From a checkpoint of a small spectrogram VQ-VAE.
Model: log mel input, encoder depths [3, 3, 3], decoder norm batchnorm, decoder widths [48, 96, 96, 96].
Rows from block 7 of the encoder, named by matrix and row number. Rows with one number belong to one channel. Each number is 500 + 40 x the weight over its row's rms, rounded and kept within 0 to 999. All counts start at 0. Numbers have three digits each. After the name is the row's rms in percent of the matrix's.
# convs0: first 3x3 conv (encoder.blocks.7.convs.0.weight, 352x352x3x3), inputs 168-195, a 3x3 kernel for each
# convs1: second 3x3 conv (encoder.blocks.7.convs.1.weight, 352x352x3x3, transposed), outputs 168-195, a 3x3 kernel for each
convs0.317 101:567561456509486463476545439554475414456550586431506469453524509545502479471486516499511505517484478455481540478502435519502494497483516556468508514534453512514522519451540528513441455489587506508461514522473538491431491482436410501576516565441467483482513478493479462457485464441537516530451529494538520399453474630494524451538496472497513494523484447503444511552595414484480539521459559507501445504546508533446544509547449494537510520457505500505444490525594497475458498421592487523482495465490485500441460537536494471444489569546446496617516520466450499526456528540525522460406568476508468488482490535514501441531505502477501436569429493467528515480440482528461464485501551571510409522513522540446528433507420515462481480458512470474503538513461494516533
convs1.317 097:475479513587524457486484460636454553579483502485504519608495490470508574483528554494497412554526492518496547611467476499470452527501543500549527515541452519493486522522521519604465521446518492459471542558495523491497529524445562509476469508463490509526588441503481542507542590507547488468495546479494457552439468532537553514515466532524503481489484471551506509517534497507489505445484507523415462505508530566442575434568455506470483414484430529471384495469514440484501541486488457526461544507536540545487515491468488478549519517520509504566532465513463538533492509467463470480404498434513498461514513451485539479486463512458558465500545511503509481421494609540570508553514446439483506492536471506488506490592449526507500519517497535504515580491505500499494
convs0.318 097:522501506484527458547565489486456487514579453455539553505506472468454468521497544500484516522459556484489498531578450543387485423464566512503511531486467442401502539565471481427500511461502501476538498498498524492485458482490563518463575481463495489499517440450570453494485525541489552500460511381525459490500561442534440514459495517478479527539478507466546453478440513513517494473467474529469549500469491500544524509424505492481499520506501503481559493466448459466482543526438500479503483470482427443509484537485518443488464457505521589483455477502493429512487528503536526500398501524465477455475571480488504539476422513424535480558480551440595526535526558490505492452534485508454484423544450496523494546478543506457460451477496475493504445542499573418503
convs1.318 101:548480440488592534480504524479385456479566526515475510531430536505426456492479473476486518466428501468517522588450438508499484487509557532546504513496491493447492468507505498560515482479483503516533468548486472442553493498423484542522449553523419484496455480544466521484479509442518434467519563532529589519482572537445522544458585581494531545447505535522519498519502499440519543527516510473464500524513502548533482515517511451488498481475505502530528484467545493561477466497507525490495446532484476532556488524516526507483423465500504484501489531439602463497524423514494532474436468452471488614453508504582431524460500528506515529459514497455505459470590506464494492539449460485541514449471465435523441491526427462446409521514533530555491455551479527525500
convs0.319 100:495478505516477437486544493531521483519504480446475471501499435555493518506565473507488496480565469573521493489479476459509472532516570497399521502502487480493576519455454520522471570472559499494460455477494517440480569466502550442509474483443534452467480465528500490471490403518476534543368399580601488467469480496480500464481494472452501526491459443473482460479506432458415510474518488445577510502486518476476497480530464539473608447526497524517473477489517575434443521450551487501476454462506518499480438483578511432471519444529450507596462488481458489537463445461508445468473518529486454469523510482499463492467570509524409516445426451478512555484447511519488501550456483454530430509499497487517473533410474530497544495472456503589506451489537470561460
convs1.319 097:469513504444540464528535498447458559529527498524501520549506487450474547622557459460529530442594521492497501490534550415504521487496487491502512433519509516477448532465465476444476534532494483467470547481534473508468457527444497416549543456464505537500528467472491498503557514475508507520499482527525506528431515471474462558479568495613410468426512488508475493530468448527483490518522505489500497440547486550523394450536477472491520438538544533476484526499480434539508517441496513524513460489474478546520510502484495514543499459469540485532527513504483592509468413433435506433540543470542450521515436560508457546463516459445440479509520576467414616493426487509596444526495520476476382502518449545463578503520501525455504517532464447493532502538541554506431
convs0.320 079:513510493533480494508561466487525446500441504465522484487493512555487512441499608446498546616461509471507592473439489474498438461449556515535495433465416478429445493530535498478507440479485462486488497463529484509480524531455522500571512508456470484457484502503496505499513459462480508459519516487490544436496495577484564452456473465513448514507508465494475520472520475463455459478522555583498509473513466443489490492508484462470506501532518501523520442541555487484431490517561531507467510510489474511470475466518576473431489508474472450452500548472394545564384490550525480455507427506504552505494508566434535451464427429523527473495471442475477504528542474426510485479441466585467487534511469470475420511463416480476486475489520508454463583610461404478495
convs1.320 084:436515503445493485471481507515545586496517574430522459562521564555436519439510526520451472459470583474463564527484463470433548519586512452493508461497560510551482507430487489469455450506518498556482526462501490507479495486533507494460535540470537501434560514490516502492508496474481498506536526539441515535453500499515486460482467482553518416512518508520517491520460566492512455489525506500448500554476502422470518539579420484499455473512454520448477497552559550485492585474486454511519455503485539573504485512523484494538459568483504524527602532481597421423494521526458473550507558484504485510486490497471557501496519494491489481472561551440504504423470474489568564531452439461422439534549539511516538511424482508488493525507598515521520482560563521515499
convs0.321 108:451491411548473486510451523578474463491497474473518560494505564545596518470436506541499508481557477439484497487588455515477489538438521436618516448568471455610535549504516541496483573439531497475472507504465452480515513494445514477470486575523513446488455475503569471467527485528470462477468559443552527477513535471514520508490483460501469501477526500539530518548441481540501509525569488508526463453493503534505511494501484545516483526560465471559451468502499521474438478510482529412484492560473540578425511531529537421472541553433553590461523510502516558498482517546475512507520465433491480522583495520519537511507493504430619509523512434479624472536516510562563498536512454520474487487487468462522535537479484512607452572460501498518554487483501490496474
convs1.321 106:529478526547540550415544504460534499511452524518554439479518467583527478451545533570467505559479494522547553484453491509512521516623485475520499487505485498505479420532485563470462471534500505494549479523480496534506553491528443506560503500519530499534371488533472463488553525482533430529489499476467565501528590480512494510538524446460472513526507456461483466523430493507590484491521525521458546415541513570540449532496489505490473517539619487512516531491523487552566458431453377476530464566507457523520477523456452483484489475495459496507507590555572451566508536496470490451517511495537442430513465513515552507440481549546407487474517427456531519538501493483501542495501537468456485491532472491512534433484466515573540467568494532616544529436463467493483
convs0.322 096:504536487489481486497576549498490525470424503485524520520567526499537473466516508519522477513513488506507511480462477577434482480527544416509469486560471560421501528495556509609459510470490478494487511469473518606470509503489512436475509521498463453536542457516497557485477586483481528446415437471536482495457420440514524518497473499501451475499571481421541557522487549484477498507522433574519459476459509560504493525592491492474515512534418603468475500438476507449535492462459512518499555576453488539488459457498477568495480588546509458456457469445567480497623473459541490507453468455489591507449488485558575522425563530477528457509490409436503538563523513490580494498423463473525558487499509414480555541481520517469508485449506501447532471485672508533507
convs1.322 098:521457492524455527484511526555411371543497535519477485495538518421556537474506497461485596472555497469506572483416539507513524524597495509545463547492427535502469569422545560489437484538550439554520505471469509484515528518490500584476481493478472552492531457456513463537532518510493490460472524474464440501521561490467450520410587505460451494479471519593495440483447456467554542533494570450495557538452509520479571521413519522487458474451520519465498527526527496549530474481517507493502470469513450532501472522534508538458489515557441523527525475442542410621518493463547546519494517478538500485437573562533504573447465495477592520503554552527502442515416502488466419494532540534477507528476506477565514495464508520531529596514516472511469526513520467490474
convs0.323 110:482567524511533485553497464443596548570475504519497505518545476523492470478461488479530483505482507525473482506470481501436512455447485558612513453455434488498423487558470473460474485414494531522524513476463519473467556517476508469477547478502579520510512462506486514477516519511515453494514624464514564461515536529492457476524510529504502530509473487456517540489466451479497456450515511487456516520518502507513496486504495470459429491513483476485488509582492605480459502478539482453523512536528453495473472528466510554539448491486423510529452438540486593505505547455493442554503562516508490473491608528478475473519507467501537532437443447403455475534527499493542555464474442423536532495479459471521521520526491520489572439492491466514485499557499485494505
convs1.323 108:532531478463398521550557422492460555481455544483520501474499524556548522453547495489544524479438473474439518505531553482484469422507448491507560475534508547466463508532491499512464534573566479464480499529484514552485482515468443521516499499492445496472495370488583545552482463503526516482508481499480507492532487501469467549459464498501501540538458485541451410430480470481494506496469544432538543508503509507414462501540520532470508493530506504424558483514492471551466438442522472559520453522521485513446547485500502509473471437517528500529487473465629561415471485546500482477481475522448472443520495513545501468466507469491519514514439496536435481485525522457534538522484511479470477541498502457541440486497445545442526536512515497498425472591558511570509
convs0.324 122:515476521435586470472530484519463483486488552514477565437517494512483531475501503472493499518487475514476494443690466550540448501541555525515441470539526534496476523561454494555569546495474491537476497527502533506460543449500523514453502503549484532518463599452574449532527449515488521444555459520517494510540481498513466577496517488505505484496531461521520461479519571564498442498519488493487531547463473511529451465543608538523469499519455479495518545468476539475528535547450474514477466521461508489578536492452604478488483519457488558443556509464480473560469450506532475458437532544573477466521508512423585570556473491456547477492596487552482490501566504480550504575509491479415551507444515455506563503495505448588448511511521529547466466493497515519505
convs1.324 106:540393486512431494496543514526558551567421491452427478519495493567575506432538520520501436489441508486456569516517494495536424481475534523456588546498497487583415518515509479496467505517467511502498443518524522494555527470523468456471560525557584538473444544525529450530524515509478458491472494518491515512539506513514522521467531540498534510531487509587483427514510520556605487499495493463519541514504536557467514519533454479550456590463479446510507520538523504514478530477502526500574472531447533487550475492504448492519510461507533522494480530582484530451481556443507454493479461576529470522476551558476483468508452538571475512491490485506513510512512530524493488502490469440524444489506504459472490470497524539473499436468508453488508545539461525552441
convs0.325 100:475499476541533494545605457512465544448469488521526454470486516426603470450548517509488504476568476481485527486493510493453480484511538515495436564535491497509456521500486481526489505457541523484531465496506479523528539466535492531491463567467525508566466522450535453492511473494420440482438549420512529507450513473451591527527461542484489510519439512443463481500579592589406444511528472458503488471450517495535477506512538509487467477491501513479491490454513494534538512484573448481459487566450492467571498470548439476480470552525565488504476440470521561582538492470472469499521411488549590500515504498507474499491527469484516453619428604486415488480542489519446514483485501448437517524457462503482542506497536481496577467482522451466514454494517506469554
convs1.325 106:521453547520486506488493503491547495478418412461434462480576521507530504502524486509476573531539505448530478580577501484516543491500504552457456536448499491527523529420569442502466520560466564446529464550459494506541567497570453585434540551551504600584506506537459471523484487450490508489483492454491502480453568509492582488509468476468499535494456525434519430492434477476510549497505537472544516522512510515476537502498483530539575567445527530490551491546486571545494495486519449540536450537480517555460465564508467484485449536456493589483650537506550456578501422509527526497475503482565568496481490448558522478543591489534400485456462503479501447524484546525527502508491536493427515531552501463535488558474561570452482476583486459518535504497510522491497
convs0.326 104:497517420484505507479533573466534488484518479482439536521496466485502450586504478485523474444521531539493481509499527508498484507413541483496675440453477462472470480476631449542514499509472498524506490460483506495485534584466504499527497480574523509461484484548463539470369496536490497438538513419612536515473536519518495550482506469479518509492486502550480484497513478515474486446495574427474544523439432529502626481553461520520472460489568456502551497457446586523487450520501521500489523492568564480503495549566487453447533530510486496567539458488454508545480471559497457479480516464532509553443552731489502497474481492473534461514499456520426507580498653514499516444473478459376514493426505544537468571447401511488556523542544519455510530424503459511520
convs1.326 105:516535504538474536479517515527483589491497600607539509520489515503493506616516556437484517569480475425530511527512505559507547541500460568484467490519469511477500540526535518592482487526446491485530526468474447566492573498528454535516514527490519485493505487505471574566472491457474491461496419541508511532546508538474498535513551507482543525432481465497546452474448491607514526485462466550544542555553476479511453539513467524518464501519507543524535538569484412477505551410561465490461535528485468519490520484472477545501489475469486473473502571490532471518462447475475446485393471555597486502455501523522472548537467461391512519397512429515470484537461547509474473530429523444495514504483451477518443530482514435459480585510528481432527441558534492478510
convs0.327 073:472442509486454502460470448522452447489495484522511455474443493469507474518484481508504516474533550531471443497405471518514499458484396446489567430484438532606557462508503492500527561540464520470406540507470470457464492471496508496501487482474518441477449432522488458499520449513436478441478453556456499496503506543484487483521482398578480475479464477478498467433498521470471457545562582434463605493518510452441524474547509514493491520556520429557540480447520445470492491476517482447479433536477469492526527475493527486587479546448455486522462505509474556423481478543541448464507516487435463486555516541525435516405560520465435452500460455479440487484482517511609449525508562447441566486534456467443490470447499449473474494490566513451482533459474471509488
convs1.327 077:490510451470457432452460471480499537486456480577488487556480513519518554472484504525526543628475548516501433486478518514501446450507530486530572540553441518518445412490474465473487513508519490489467478489516479519499515523476443461455438522466489481481474474525493497518500464526536508540545524511535439520484464528466519525482512503535518473530475494470495536584478478485514454460488449529477429494602480512442496530442485476489491497517505518419506522607493507486437550389476570479451471526485467564507435567425498557483451469485488520506449500500554490502494473481474450437510483511458466489542524601494472542418514468445457499460526581468415543450445554537561414467475398462422460541495513531541541487514484485469512497459487456544509454558388519496435
convs0.328 100:466504487483464464565447531515432485530544445512551473490507505515500455475524476468487527466493558516461508530446503487443500466525467519507449568477581489508475438531477542476554510496517490503521519456458518467508499528503487517440450552461481512517437486476491500498495524480506463508429491420522535425516578466495518478491487510493468440496464555531501495469531488494495506455483450456471527490515505472501491550409575450499498427463505490497565539449501530553471462521463475446537527478543454479604527505483472502514533501561471550508539443468463485540435459578491496427494559462505496581460446463478531517453487528520425469498515517468497463456518498495470520503426505439459499520532469471573471524493525438524440513477579488486481482555470468557558
convs1.328 102:522525486459492532490465530481471523486487543523589445496486510473444376531507503532548456588487458538460466521644446486438490470474557490560522558450507487473537466481506561460536560480509487537534518560533515506508466538488444434522474455509483468493477453486493537557492542462537490519535535486463457478535494460463540513579414482456549544531508540482546427461515487468493531503504534566509489535483466505479514535470539488496454450486539502490528540520496474580449495493564491479486519445495533468575492488501549546539495435482461524480535499475608485681520477553487527468455535484468465540527439464498483523530484480571495506447567548496461495435452525486421525533532436471514417514463534486522443494552474454524476511474563576476454552516507483515499
convs0.329 084:482515454470437415511505499510446553464495479461442448480486518460521502539526496443524495483534506571477568433509580459547418511513566472502481453488494485487459451482522489540476540490539557463515470480434537435407511568500481491454529458450538567592477542457488469385497486508465453530454495480476539503510555501538494511549434500472538453533438396495474504445509499525490571494528490524554552495458493449476504489546464535538562472511542527585516539455478533523514519550495512510423502491459546505535496491544505501472522443436495522463539473469452517465460481628476475471507487397515457479538484499509479534441509466448527541490464532441532496513485502452533487479502468498474511444484445476522502497533553504519468505509511495454508475477462525496564
convs1.329 082:475507562422441489466498500452528498467507540527487597556545607523504438473517514452548489591488558510381488498453474481532502520529536519507550508520511499529486470467527535486523462426495522466508489491441502488504506573540538515505522528555437491467497549524482488466524526519498510509508492500553554489516440485463582561567444530469567516481530448518538534544580495450470518467462492530513465440487531498459497536456465510463512540501540601514570557498458475474533502436567525474542445534465535529464439552481413534537406508548570562507441489437567483459538496498473527514551536467481507501507448471533565494487497529470512503452525551488487515516496488505507520587540491460445500533533547510520489464439560505555489485468508523410457542538507459422510